config.yaml
arch: "vgg"
model: "segmentation model"
dataset: "rendered rooms with furniture"
train_examples: 72500
image_size: 48
crop_scale_min: 1
horizontal_flip: false
cutout: 0.4
num_classes: 17
output_stride: 8
norm: "batchnorm"
hidden_act: "hardswish"
depths: [2, 2, 3, 2]
kernel_size: 3
stem: "deep"
widths: [96, 192, 384, 768]
downsampling: "max"
init: "trunc_normal_002"
optimizer: "soap"
beta2: 0.95
learning_rate: 0.0022
beta1: 0.95
shampoo_beta: 0.95
eps: 1e-08
precondition_frequency: 50
max_precond_dim: 1536
merge_dims: false
one_sided: false
adamw_lr_other_params: 0.0011
cautious_weight_decay: true
max_steps: 12000
batch_size: 128
epochs: 21.2
lr_schedule: "cosine"
final_lr_fraction: 0.05
warmup_steps: 2400
weight_decay: 0.2
adamw_weight_decay_other_params: 0.01
Rows from block 4 of a small segmentation model, named by matrix and row number. Each number is 50 + 12 x the weight over its row's rms, rounded and kept within 0 to 99. All counts start at 0.
After each channel's rows are labels from the 100 images, of 14976, where the channel reaches its highest value: "strongest on" is what is common among them. Only what is clearly more common there than usual is listed. The data: rendered rooms with furniture. In brackets: how many of the 100.
# conv: 3x3 conv (model.blocks.4.conv.weight, 384x192x3x3, each kernel summed), inputs 0-191

conv.11:46 45 31 63 56 41 61 49 62 52 42 51 48 70 59 64 56 37 54 68 51 33 56 42 35 44 66 44 52 45 64 47 72 47 73 45 41 31 50 54 38 55 44 33 71 53 50 20 41 46 40 50 41 59 31 44 58 33 60 41 39 52 40 46 48 52 26 55 55 61 53 68 48 67 62 53 63 52 47 47 53 59 60 35 40 59 56 34 35 55 66 58 39 39 35 51 52 70 47 64 67 44 46 32 61 62 59 47 36 35 52 49 64 54 70 44 70 57 38 73 52 62 26 67 30 67 61 56 61 87 46 59 44 32 36 62 56 56 33 43 43 54 47 58 65 66 56 59 59 50 38 48 21 57 44 58 41 51 66 55 64 48 34 35 67 28 41 66 25 50 61 45 48 57 38 43 25 72 68 38 40 49 34 51 54 42 44 59 50 46 49 56
strongest on: trophy (44); count: four (41)

conv.350:53 40 37 44 37 47 58 62 34 53 36 56 54 53 59 36 45 50 55 65 38 25 37 40 54 26 44 57 49 43 45 46 56 70 60 62 33 46 45 32 25 40 56 44 54 50 53 52 50 61 36 26 55 50 71 55 57 56 62 39 49 50 20 56 37 39 42 62 69 64 53 52 49 53 78 63 72 63 31 49 46 48 38 54 45 47 43 67 32 42 45 38 33 51 54 42 29 41 50 51 36 58 45 49 38 29 56 54 60 45 47 32 37 47 51 47 31 38 32 63 37 34 37 36 42 34 56 34 40 44 92 59 63 61 46 85 57 66 54 39 42 40 44 49 42 39 62 42 32 41 35 37 61 39 24 32 62 47 36 53 42 26 33 64 44 55 36 54 45 48 57 54 68 46 50 48 45 46 42 50 41 49 45 57 52 43 58 40 36 37 43 26
strongest on: barrel (55); largest object: barrel (41)

conv.226:57 48 42 58 56 49 48 50 41 71 80 50 67 61 70 22 39 53 26 57 37 42 63 34 32 33 58 50 46 47 71 64 40 59 53 45 49 45 45 38 41 42 39 46 43 36 60 43 46 60 34 35 42 37 33 64 51 34 38 49 56 46 38 10 70 67 43 34 65 50 52 58 40 34 45 66 57 38 54 39 45 58 36 53 47 62 46 75 38 49 59 59 25 53 55 46 38 49 46 61 33 59 47 44 41 41 64 54 35 68 50 28 43 30 56 47 27 32 52 51 54 26 41 78 41 68 36 44 41 58 46 55 62 60 59 47 63 39 48 41 44 65 67 58 56 31 62 54 57 60 57 49 54 51 59 56 55 42 51 70 40 59 49 75 49 23 51 45 48 61 63 58 47 35 31 42 50 49 46 40 46 59 31 48 45 45 58 38 31 69 62 43
strongest on: chair (97); largest object: chair (64); count: four (38)

conv.91:58 42 68 33 41 42 70 42 36 59 46 49 38 25 27 70 56 60 22 61 40 53 52 55 39 41 36 59 55 48 55 66 65 61 48 35 30 45 38 65 37 46 48 42 41 41 55 35 58 69 51 48 55 34 27 59 51 55 32 51 48 40 65 51 47 58 57 26 54 39 36 39 41 65 43 40 30 46 52 27 54 46 50 36 58 75 59 50 66 64 62 36 50 46 74 32 75 47 51 24 59 25 51 32 63 49 58 37 31 42 38 48 58 61 49 56 20 53 44 47 66 59 57 54 37 38 50 55 45 52 51 54 37 45 45 74 43 56 67 34 29 63 48 49 49 49 51 43 47 44 61 50 62 70 51 36 43 46 45 58 73 37 54 75 47 52 54 59 45 62 36 70 73 71 32 51 60 52 45 56 62 55 61 38 55 57 31 53 51 39 51 47
strongest on: window (100)

conv.45:57 54 49 48 75 50 21 63 55 63 44 69 35 57 39 51 33 43 53 49 50 61 50 46 63 45 48 50 36 34 38 59 51 70 64 55 71 41 63 43 48 35 60 50 41 45 40 50 57 32 37 42 39 48 49 68 34 55 75 47 35 54 39 26 47 35 29 34 46 52 61 54 67 46 48 54 75 60 33 51 32 35 37 52 50 46 89 37 72 50 47 38 63 38 65 64 44 52 50 43 49 72 49 60 65 51 58 46 33 31 48 30 57 46 46 57 52 44 36 33 53 53 43 26 59 77 51 58 49 56 63 64 56 41 41 53 44 35 61 50 31 59 49 45 79 33 34 54 33 57 44 47 47 55 62 45 40 56 53 32 54 42 52 58 55 56 51 59 54 47 58 66 63 49 51 42 49 19 48 39 55 42 53 63 57 34 37 77 57 53 19 59
strongest on: barrel (100); largest object: barrel (92)

conv.329:60 40 42 40 45 51 57 53 73 54 58 52 52 59 48 63 53 56 69 56 33 46 24 53 29 62 48 52 41 50 58 54 55 48 50 52 53 43 62 63 81 77 54 51 34 56 48 62 77 44 27 58 51 46 51 65 47 44 64 19 44 39 49 58 55 21 68 53 44 58 47 51 41 32 38 50 45 53 54 38 47 57 41 57 48 38 43 44 47 47 54 51 64 69 60 26 38 38 44 66 63 64 48 26 65 50 35 62 42 50 41 38 52 47 50 59 42 52 41 65 63 46 48 48 44 66 62 42 22 46 48 43 76 45 60 62 61 41 53 63 49 65 60 42 38 69 39 38 63 57 49 62 33 38 32 53 23 50 66 48 24 40 62 59 39 56 75 49 48 51 43 54 54 40 55 50 20 38 39 46 42 59 53 55 17 28 42 52 25 54 47 64
strongest on: sofa (64); largest object: sofa (51); count: four (40)

conv.377:35 44 31 36 50 65 39 46 34 43 44 49 85 47 66 35 44 37 44 47 33 54 74 31 43 42 54 36 41 53 48 67 33 66 47 32 40 58 41 67 62 64 30 57 43 54 44 61 57 64 48 59 61 53 42 31 71 60 50 69 51 44 37 53 59 27 42 57 42 52 49 46 53 52 55 48 65 40 66 31 58 43 71 43 52 56 53 49 21 45 60 52 41 57 34 38 61 39 40 66 34 38 77 35 56 56 52 40 53 57 47 47 58 36 40 41 44 63 48 47 51 41 42 62 31 52 40 52 40 52 56 37 56 72 37 53 55 65 65 69 30 48 52 33 36 54 60 60 55 43 49 35 56 79 33 40 55 48 55 47 38 59 71 23 35 48 68 47 64 40 49 47 60 51 36 49 41 55 40 45 35 55 35 71 37 27 37 45 55 18 52 42
strongest on: chair (64); dog (51); largest object: chair (29)

conv.296:26 60 56 57 55 53 33 46 56 50 62 45 66 29 43 45 37 62 42 47 42 50 68 69 48 54 53 52 51 43 38 32 79 61 17 42 45 19 53 49 55 47 38 47 32 47 58 61 50 50 44 55 39 50 55 61 72 54 44 55 39 21 43 54 32 51 34 73 57 55 44 70 46 54 47 43 74 40 70 49 47 48 53 40 29 64 73 36 65 49 57 49 66 51 41 31 49 44 43 74 54 53 36 49 37 51 23 52 50 41 49 53 52 39 56 42 65 30 55 64 52 49 54 53 55 39 52 54 68 65 54 39 68 64 50 62 54 53 58 58 20 74 56 42 42 67 35 45 63 52 50 21 39 53 54 50 32 42 65 72 47 65 55 53 51 36 49 49 39 55 46 40 58 45 31 69 68 64 51 46 37 65 57 46 53 33 46 56 50 20 48 56
strongest on: chair (60); sofa (57); largest object: chair (43); largest object: sofa (30)

conv.103:69 44 55 35 38 72 51 48 58 56 50 62 37 43 50 44 71 36 42 44 51 32 60 47 34 51 23 58 36 58 50 40 41 43 44 58 46 58 62 51 40 63 42 22 60 33 62 46 61 73 38 36 32 48 47 47 40 49 45 56 50 38 35 59 54 42 26 54 56 70 52 46 55 46 53 41 53 51 36 38 40 58 42 51 67 53 48 42 26 29 73 42 35 55 40 15 57 14 63 62 36 38 48 30 56 47 59 51 44 64 64 56 47 30 45 43 49 52 53 62 27 54 36 31 67 51 50 54 61 56 53 38 60 75 51 56 53 44 56 53 37 52 49 27 57 37 58 40 22 67 39 47 63 49 62 77 44 61 33 57 37 38 55 34 53 41 47 49 47 53 37 49 63 39 24 53 47 44 72 53 39 42 34 64 41 47 58 46 51 28 59 43
strongest on: trophy (100); largest object: trophy (58)

conv.143:54 46 35 64 57 53 47 56 72 35 47 39 44 50 39 67 37 40 42 51 43 44 37 46 34 54 54 56 53 51 56 64 50 24 69 40 57 57 35 54 34 58 48 31 51 59 66 31 44 42 46 48 45 54 33 57 41 50 67 61 63 40 26 58 68 44 32 40 60 45 48 62 39 56 54 56 45 53 27 74 50 57 59 61 47 61 42 57 82 43 42 46 39 36 56 36 44 33 39 49 66 51 51 33 58 45 44 64 68 48 60 57 63 39 60 49 42 56 51 40 43 44 45 43 34 48 40 50 43 54 44 69 71 64 57 57 33 51 72 27 48 69 64 32 58 60 32 60 43 64 53 73 64 62 44 48 45 34 46 50 29 43 36 58 19 58 53 34 75 47 47 60 38 64 82 34 60 65 26 62 35 60 52 38 55 28 43 51 41 53 46 31
strongest on: sofa (36); barrel (35)

conv.176:45 57 52 39 48 60 34 54 39 55 50 61 25 63 45 51 43 52 64 66 37 26 35 30 60 65 75 63 44 49 68 50 37 50 60 52 44 21 39 60 49 57 49 35 41 50 36 48 45 53 53 49 66 59 70 57 61 74 43 37 34 28 37 39 44 53 41 55 32 36 62 53 55 39 64 54 56 57 70 53 47 47 34 61 78 46 56 22 34 52 42 57 48 60 62 38 30 44 62 68 64 68 29 43 48 52 53 51 33 58 45 53 40 44 41 62 46 51 58 62 49 62 36 47 48 32 43 52 38 38 42 31 80 53 39 67 46 71 56 53 33 67 35 61 59 56 52 18 48 40 35 50 49 39 58 55 57 60 24 49 47 66 45 66 59 53 47 31 45 60 54 44 45 25 34 62 43 48 33 53 40 51 43 57 60 62 57 64 48 45 56 26
strongest on: barrel (71); largest object: barrel (67)

conv.283:51 39 52 61 33 30 24 34 48 37 36 60 38 46 38 73 36 31 58 76 29 23 43 73 67 41 43 41 65 49 40 60 44 54 50 47 51 50 19 65 47 61 48 18 61 44 67 46 66 42 24 59 48 45 42 74 55 60 70 65 31 38 32 43 53 47 62 46 43 54 56 42 61 51 61 50 62 29 77 40 61 46 38 42 64 32 69 53 54 55 53 38 54 58 60 35 62 59 32 51 39 32 54 38 38 41 47 55 43 27 47 47 43 44 27 60 47 68 20 59 67 59 44 44 51 50 41 31 48 44 40 40 47 49 44 60 42 58 44 49 36 62 38 49 53 64 46 32 49 46 61 51 62 34 47 57 52 49 49 41 56 49 57 79 51 43 42 47 48 49 45 48 47 50 56 50 49 58 52 63 40 49 35 60 45 37 60 49 54 34 71 72
strongest on: barrel (54); largest object: barrel (39)

conv.51:44 45 33 61 30 57 65 43 54 44 34 45 54 47 50 49 64 52 55 41 59 48 55 58 25 27 77 41 40 43 52 56 23 52 57 41 37 39 53 52 40 67 38 44 30 33 74 42 54 31 58 55 30 55 26 56 43 53 56 22 48 60 67 33 48 58 64 59 37 63 49 61 41 60 64 46 55 68 41 46 50 52 67 65 61 61 63 44 45 42 52 39 33 64 32 47 43 39 46 47 46 59 48 59 55 53 58 60 15 58 29 67 41 65 73 41 37 45 30 53 47 29 44 42 59 35 51 44 50 43 53 62 67 49 55 58 52 56 16 39 57 59 58 39 38 48 32 45 63 53 57 53 73 44 66 47 57 40 47 44 57 46 35 49 43 37 67 52 50 62 64 52 56 60 44 50 41 50 56 49 56 61 33 18 34 35 26 64 29 46 59 39
strongest on: barrel (39); flower (34); largest object: barrel (27)

conv.240:44 49 63 38 40 44 43 53 30 37 58 51 71 49 57 67 55 29 62 55 46 49 35 22 41 41 57 56 64 56 49 74 42 55 69 41 61 40 27 55 57 53 45 41 39 27 50 52 34 51 43 45 46 64 36 51 56 59 22 47 57 56 74 40 45 23 71 56 52 50 44 62 64 45 47 52 52 70 56 40 38 56 56 60 38 96 49 58 44 54 49 26 52 72 47 44 36 31 48 51 49 32 35 46 37 47 46 48 45 44 39 59 27 50 64 50 43 35 62 39 53 39 52 53 71 24 58 61 49 44 61 46 44 52 38 35 61 68 40 45 51 70 59 59 50 37 58 61 52 52 83 57 59 64 53 43 47 66 33 41 37 62 39 51 22 48 27 21 40 54 49 44 46 47 54 60 48 48 44 62 50 49 51 45 66 50 66 50 58 40 41 43
strongest on: door (68); arch (54); largest object: arch (50)

conv.331:39 41 18 53 58 47 58 54 57 52 45 55 32 67 46 55 50 56 50 55 37 54 30 46 53 59 53 45 53 59 60 45 60 44 29 56 38 34 68 54 34 22 34 55 64 53 42 34 30 37 52 52 40 40 13 41 51 68 53 57 45 49 29 38 31 44 58 29 44 40 60 57 52 56 57 62 53 49 51 54 40 41 62 48 53 45 35 43 70 43 48 48 17 60 50 42 82 37 35 45 41 42 49 39 33 59 61 32 62 31 52 40 53 63 49 55 55 53 45 48 50 41 37 64 24 36 46 55 57 35 49 57 66 65 41 44 48 50 55 47 50 45 53 58 52 60 45 48 88 44 31 72 66 46 25 43 51 50 38 61 33 55 53 36 55 69 68 44 80 60 50 42 36 52 51 65 44 59 70 53 61 56 33 63 47 56 29 61 67 57 45 57
strongest on: window (100)

conv.309:47 26 34 66 53 57 53 43 65 51 38 53 62 37 36 44 52 32 30 57 43 55 47 64 42 30 53 43 45 44 52 68 45 52 56 45 49 23 45 81 52 24 49 32 63 44 43 77 58 40 35 49 51 39 64 43 64 39 74 56 49 34 30 43 41 53 49 39 58 73 59 33 70 65 59 46 71 53 60 23 76 35 67 49 54 29 77 40 51 60 78 73 42 39 41 40 55 59 41 55 54 34 71 34 39 39 46 43 42 58 52 49 47 41 52 52 59 58 56 65 35 33 47 38 43 42 47 43 57 48 64 37 38 67 42 45 50 65 56 37 48 42 49 43 34 69 43 54 46 61 65 49 46 54 41 50 36 54 51 49 54 58 28 37 45 28 42 65 44 33 32 57 46 57 48 51 54 60 52 64 43 52 40 56 59 37 49 40 44 39 43 24
strongest on: chair (65)

conv.165:34 43 28 40 31 47 66 32 69 58 36 45 47 44 46 45 44 46 59 48 47 45 45 62 46 33 28 37 46 57 49 85 18 56 59 44 46 61 40 64 33 45 53 34 56 58 48 43 56 42 53 28 69 31 37 44 45 44 54 65 57 62 29 58 62 51 45 42 47 48 57 47 45 57 47 52 74 38 51 21 43 57 36 34 40 43 60 32 21 48 60 33 44 59 41 46 50 21 57 58 47 42 36 39 61 47 54 77 41 57 50 63 35 48 58 45 41 51 32 49 43 50 58 43 63 30 53 70 41 48 58 40 48 58 42 62 54 49 59 23 47 54 37 46 43 56 57 44 35 69 45 31 34 56 51 42 29 54 32 52 67 29 42 60 56 62 54 59 52 40 48 65 36 32 49 71 45 74 53 41 57 55 62 50 50 42 48 46 85 59 46 49
strongest on: sofa (65); largest object: sofa (54)

conv.218:46 38 39 40 66 42 56 62 65 66 43 57 46 53 64 61 44 29 18 34 30 59 50 62 40 64 49 37 58 50 74 60 54 50 56 31 42 43 24 50 44 55 50 41 65 50 58 39 39 53 27 44 38 39 46 43 38 54 57 51 43 56 55 58 56 45 44 44 46 72 50 50 76 38 34 43 52 39 47 39 35 60 49 65 62 54 29 33 55 36 49 54 57 51 56 43 55 45 87 64 31 50 59 21 46 53 55 69 62 48 36 52 46 43 49 19 39 67 57 55 32 53 46 60 54 40 33 47 48 61 56 64 59 67 53 54 50 58 58 48 51 67 61 42 64 56 54 62 24 45 53 35 51 42 49 77 46 35 56 41 47 30 47 56 39 40 49 42 78 37 52 71 48 70 50 13 54 69 38 60 53 55 46 56 54 35 46 38 41 61 44 61
strongest on: trophy (99); largest object: trophy (77)

conv.233:58 48 45 41 35 42 50 69 42 47 46 54 40 26 52 40 51 56 47 40 47 21 35 46 47 30 84 49 62 50 69 61 38 41 38 52 76 13 31 63 31 44 45 63 51 43 52 36 63 15 56 44 35 58 62 61 37 51 29 56 48 53 33 48 41 54 51 52 37 49 55 53 29 42 45 45 63 59 48 41 33 56 66 58 66 58 62 50 38 39 65 59 30 51 59 23 50 40 40 71 52 46 40 45 59 52 41 60 44 59 52 55 44 39 48 62 28 54 52 67 37 38 47 54 35 48 62 68 51 49 57 22 69 59 29 56 52 65 54 60 53 68 58 56 40 53 38 60 61 48 67 53 38 60 45 50 40 44 55 50 47 25 50 34 50 71 57 39 40 58 55 33 52 46 57 61 33 40 46 45 40 49 20 31 46 54 54 45 44 35 52 33
strongest on: window (99); door (89)

conv.197:54 74 48 54 74 62 31 52 45 62 54 47 51 50 38 40 41 52 63 49 31 54 39 69 55 64 62 66 63 36 45 40 53 45 42 63 46 47 46 69 45 39 41 38 39 51 56 45 52 78 38 64 48 53 78 38 65 51 67 55 65 52 48 51 41 38 55 51 47 31 54 30 55 63 45 48 70 29 73 65 45 66 54 34 47 52 48 69 36 63 61 54 41 56 43 43 63 15 54 81 66 54 49 30 50 43 26 47 52 37 61 41 54 34 45 52 33 41 48 53 66 42 56 55 45 47 53 64 58 52 58 55 60 32 53 59 76 54 52 51 34 47 76 39 46 37 38 60 63 53 50 38 46 56 37 47 36 26 47 40 41 38 48 28 65 31 52 51 58 61 72 48 38 36 52 63 70 39 50 64 41 58 24 43 56 53 19 51 53 52 49 51
strongest on: chair (53); sofa (40)

conv.254:46 40 46 46 49 36 64 51 33 55 52 30 56 42 65 53 61 31 30 49 39 59 45 51 44 40 47 61 48 52 73 81 50 49 60 60 45 29 24 42 17 57 70 64 43 77 38 52 34 61 49 42 36 43 44 29 58 58 18 42 41 44 63 43 44 26 60 45 54 55 59 58 59 74 61 31 68 47 53 52 43 14 43 54 48 57 47 53 51 49 43 46 43 37 46 58 41 49 55 69 49 68 55 42 58 42 53 52 31 19 32 40 44 47 41 35 49 56 43 59 44 37 50 73 47 53 58 63 48 52 56 46 47 67 43 44 44 54 63 73 63 70 58 31 65 57 41 47 71 28 47 65 65 51 51 48 46 50 69 58 49 55 51 54 34 43 57 50 42 46 51 55 51 29 63 58 69 47 45 54 47 63 44 13 44 53 52 53 41 57 49 65
strongest on: robot (86); largest object: robot (63)

conv.318:53 20 38 44 60 64 47 29 47 68 41 55 44 53 29 70 48 50 39 58 62 54 35 28 44 51 71 46 65 56 42 48 51 50 38 52 31 53 63 67 44 54 49 60 62 37 51 56 39 50 31 56 63 43 59 95 48 41 38 50 44 43 40 52 72 39 52 46 51 48 57 53 62 45 63 48 31 44 59 42 54 66 47 55 53 32 42 48 44 27 42 52 44 68 73 42 21 40 46 51 54 41 53 52 60 55 34 41 67 33 49 57 55 45 37 48 44 70 50 46 41 53 51 32 41 39 42 49 55 71 67 51 48 58 66 68 49 64 45 52 37 56 22 61 45 51 51 46 29 62 42 54 43 37 38 59 63 40 73 56 33 53 29 46 44 65 54 32 62 44 35 34 54 61 44 38 27 47 49 39 36 46 27 57 52 61 41 72 61 71 28 40
strongest on: window (93)

conv.102:41 25 38 39 47 42 23 49 63 52 33 37 42 37 45 41 35 50 39 49 24 48 57 48 60 45 42 51 34 38 67 70 50 47 65 50 47 44 39 44 48 53 79 28 57 68 56 37 57 41 50 40 57 37 82 46 49 47 56 52 44 42 57 59 56 72 54 47 33 36 74 43 64 60 50 53 89 37 41 37 59 50 60 69 53 36 53 45 54 51 61 42 63 61 64 41 67 37 45 54 44 77 43 49 53 40 43 55 46 87 44 53 37 51 46 33 62 60 28 71 38 32 44 65 66 35 38 44 42 67 34 45 65 43 42 49 72 73 56 57 45 57 54 46 67 43 50 61 43 40 36 44 48 48 69 50 43 40 38 40 46 27 54 41 73 43 46 41 65 62 58 54 52 45 67 57 58 46 38 46 57 57 60 53 58 47 31 50 50 49 43 33
strongest on: chair (83); largest object: chair (53)

conv.174:30 52 40 41 53 48 54 42 45 47 61 53 58 26 43 48 55 36 36 58 39 50 49 20 50 37 67 55 49 50 84 51 47 61 51 43 48 48 60 48 28 90 51 55 55 64 45 51 56 70 35 51 33 42 48 53 49 57 58 63 51 45 48 61 45 33 58 65 37 48 40 31 42 64 54 44 50 46 64 49 28 48 26 67 27 61 48 31 39 64 51 51 35 61 57 45 67 28 56 56 57 46 40 42 71 49 52 43 32 47 40 49 46 34 41 27 42 52 59 50 50 61 39 63 50 50 52 45 44 63 43 36 67 58 53 46 44 60 45 55 43 61 71 36 44 28 71 71 36 30 46 52 45 54 76 60 42 55 39 26 27 31 50 58 60 42 37 44 45 45 62 73 50 49 65 41 34 43 49 72 38 60 36 43 36 50 43 50 43 33 79 56
strongest on: robot (61); largest object: robot (50); chair (44); largest object: chair (25)

conv.156:61 56 39 51 31 37 52 63 50 49 51 76 59 61 56 59 54 58 40 57 57 48 38 58 42 48 37 61 65 37 34 49 59 43 46 58 46 53 49 62 46 63 41 28 61 66 30 61 50 42 49 32 45 47 34 45 42 29 43 41 55 60 28 41 32 54 45 49 36 21 49 31 20 36 13 57 44 47 57 49 40 54 29 60 51 45 55 41 50 53 62 61 43 33 53 41 37 46 43 53 33 53 57 19 52 42 67 57 35 43 37 45 36 45 71 63 53 47 65 52 49 23 56 44 52 71 45 32 52 54 50 63 51 45 58 16 60 22 39 58 53 33 68 43 36 44 43 34 35 63 36 64 39 46 52 34 76 54 41 50 46 56 40 57 53 30 58 55 38 32 43 62 53 64 40 51 42 22 66 54 37 55 43 44 45 56 56 33 53 50 55 43
strongest on: sofa (44); largest object: sofa (32)

conv.225:56 46 50 47 65 62 41 57 59 70 31 56 43 42 45 49 52 47 57 84 36 51 40 53 43 50 40 31 60 37 42 43 57 44 42 31 37 54 27 70 21 48 52 55 49 50 66 20 59 48 46 50 56 43 46 37 50 60 59 48 41 58 64 68 45 53 31 33 76 49 62 49 76 68 63 68 62 55 48 38 63 52 35 27 76 41 61 64 54 53 65 50 67 64 58 43 49 41 68 52 55 46 63 51 35 55 55 60 44 52 68 51 32 23 52 53 15 68 44 61 43 47 46 39 48 29 43 54 42 31 47 41 55 33 43 49 47 56 45 32 57 59 45 40 55 50 38 47 36 56 34 47 50 36 36 47 26 56 54 38 45 32 41 79 37 58 43 55 30 35 45 40 37 40 40 37 48 57 54 56 47 53 41 48 56 38 48 34 57 48 45 77
strongest on: window (97); chair (34)

conv.190:47 52 62 31 42 39 59 38 45 58 53 47 54 54 49 47 11 47 69 56 61 26 43 86 51 44 29 40 49 39 39 49 36 40 71 55 45 41 51 52 68 45 47 53 50 58 40 42 67 53 26 52 46 54 36 57 46 60 58 50 47 37 37 39 31 61 59 60 62 65 60 67 65 44 57 35 71 42 39 44 53 48 58 54 46 56 37 57 43 56 66 44 29 28 53 32 51 49 69 50 37 29 55 50 46 51 48 53 47 59 72 35 43 63 46 62 55 40 29 33 32 43 43 44 58 57 41 63 68 46 55 43 61 65 42 73 53 60 61 58 49 48 60 44 45 62 39 55 52 52 51 39 48 48 54 35 51 53 49 65 46 45 65 74 28 52 63 66 59 60 32 46 48 56 53 51 39 85 39 69 66 54 44 68 52 32 23 56 27 58 61 26
strongest on: chair (89); largest object: chair (39)

conv.189:51 61 19 56 46 56 31 48 41 64 45 42 52 55 58 57 60 53 54 48 49 59 39 48 41 48 68 43 42 51 54 48 36 36 55 44 35 17 57 58 50 52 41 57 68 49 53 49 37 38 63 47 35 32 41 50 51 49 41 46 56 72 30 41 32 47 62 13 48 46 64 65 45 75 58 33 46 63 46 32 26 44 60 63 34 18 62 29 42 54 50 47 37 50 62 38 30 55 23 59 36 46 63 42 62 55 58 49 50 38 52 36 45 64 60 61 47 59 61 40 48 50 59 49 25 52 66 39 44 47 61 54 53 65 56 53 40 37 59 42 61 54 50 43 58 52 48 58 58 38 23 72 54 51 58 51 67 51 26 64 43 51 51 11 65 50 51 57 21 50 64 46 67 59 45 60 37 40 54 52 39 50 35 48 56 49 60 73 60 57 58 47
strongest on: window (100)

conv.49:45 42 59 52 45 53 64 47 44 64 51 38 49 46 44 64 50 52 45 27 65 47 31 56 46 38 55 58 49 54 68 39 50 51 45 34 44 22 62 69 55 54 44 61 52 50 29 26 56 51 40 72 50 44 46 60 48 29 71 33 42 53 47 37 25 36 52 73 38 36 77 58 38 56 57 33 45 50 56 45 71 48 50 53 51 60 74 34 21 47 39 61 24 44 52 34 48 48 55 57 52 53 61 41 32 43 50 50 44 51 40 39 53 36 47 60 59 55 73 60 52 50 62 55 33 49 67 37 33 54 56 51 41 76 58 53 70 54 59 49 49 49 43 57 45 52 54 45 58 52 52 43 51 56 31 42 34 68 55 29 37 44 27 56 53 43 30 38 30 67 50 53 58 42 41 66 25 36 52 74 81 39 37 55 74 35 52 62 39 52 25 55
strongest on: door (71)

conv.166:44 44 37 53 53 58 34 35 50 35 54 53 50 40 50 72 34 44 60 49 38 50 62 61 36 43 48 64 42 52 63 62 47 64 70 63 28 60 35 58 33 34 55 39 38 42 41 62 47 67 50 22 41 50 42 51 53 65 67 39 38 52 56 51 48 58 45 41 51 54 55 46 38 82 50 56 54 51 53 59 34 54 52 37 55 56 40 76 19 37 35 49 55 44 68 59 37 70 47 30 52 56 52 60 32 51 59 51 33 39 42 60 49 61 38 63 31 65 30 48 65 52 42 37 43 45 66 50 67 61 40 44 57 70 70 68 53 70 51 37 38 62 44 25 59 55 40 45 22 41 36 40 62 58 27 44 76 42 39 41 55 41 55 44 49 50 36 39 33 51 78 69 51 60 49 36 56 77 42 49 59 46 47 54 51 35 48 57 54 29 44 35
strongest on: door (77)

conv.311:44 36 49 51 44 44 88 41 61 52 30 58 40 64 44 67 77 38 38 54 37 39 43 42 53 58 59 47 46 44 65 88 44 42 49 28 55 39 58 63 42 59 46 31 47 67 56 30 51 49 32 21 51 39 27 61 53 52 50 61 44 59 21 54 51 54 53 38 29 36 60 57 41 50 65 62 70 55 46 30 59 55 33 29 54 46 65 35 49 53 65 44 35 39 49 31 53 59 70 34 45 40 68 37 45 52 51 39 42 46 49 57 33 53 50 36 41 44 50 52 53 36 47 53 48 46 54 64 67 67 48 41 71 46 71 53 59 51 65 44 65 41 44 46 42 56 55 70 49 36 49 37 37 67 45 46 44 54 46 56 42 55 26 76 32 45 61 30 60 49 49 46 36 63 44 63 50 63 39 69 44 64 50 41 52 28 56 47 49 49 24 47
strongest on: robot (81); largest object: robot (72)

conv.119:34 29 46 48 42 60 69 68 53 48 49 34 54 65 68 34 67 44 31 62 19 54 38 48 35 74 58 37 37 63 49 44 47 42 73 46 56 26 18 55 54 54 53 61 52 49 43 44 55 32 56 34 32 24 66 41 49 72 40 72 36 28 57 60 43 51 51 52 57 51 43 56 60 46 73 76 57 40 48 59 56 45 65 36 47 28 37 41 52 46 64 56 43 55 48 54 30 55 57 73 49 42 36 59 45 60 51 44 41 59 44 36 50 54 55 65 61 70 37 51 54 52 30 65 57 57 51 32 58 45 58 43 70 40 32 56 35 65 42 60 62 44 71 56 55 47 52 70 68 66 55 47 60 45 41 50 67 59 34 41 57 43 40 28 35 29 31 56 44 44 51 57 55 37 41 61 36 42 51 43 31 44 43 44 36 54 43 47 58 47 39 34
strongest on: robot (53); count: four (40); chair (36); largest object: robot (34)

conv.33:50 52 62 35 39 26 49 62 54 61 72 34 53 61 72 50 69 51 55 34 69 44 43 51 62 67 37 64 69 47 33 44 31 45 45 64 61 40 44 37 51 43 38 58 63 31 68 49 62 63 50 53 62 53 51 59 70 60 54 46 53 31 40 41 44 47 62 70 56 64 53 31 50 70 55 50 50 57 62 66 56 55 42 54 50 53 51 41 60 45 44 65 67 80 24 55 48 48 48 57 42 63 49 58 50 33 41 78 50 42 47 51 38 44 33 26 54 51 53 52 60 42 53 27 44 31 64 36 37 36 64 48 31 54 40 33 36 40 51 64 64 55 40 29 38 55 58 25 36 74 62 55 38 30 19 55 47 36 46 58 46 51 36 43 50 56 42 46 48 57 39 37 61 18 42 60 42 64 50 39 35 39 60 66 59 42 58 61 41 57 55 57
strongest on: barrel (36)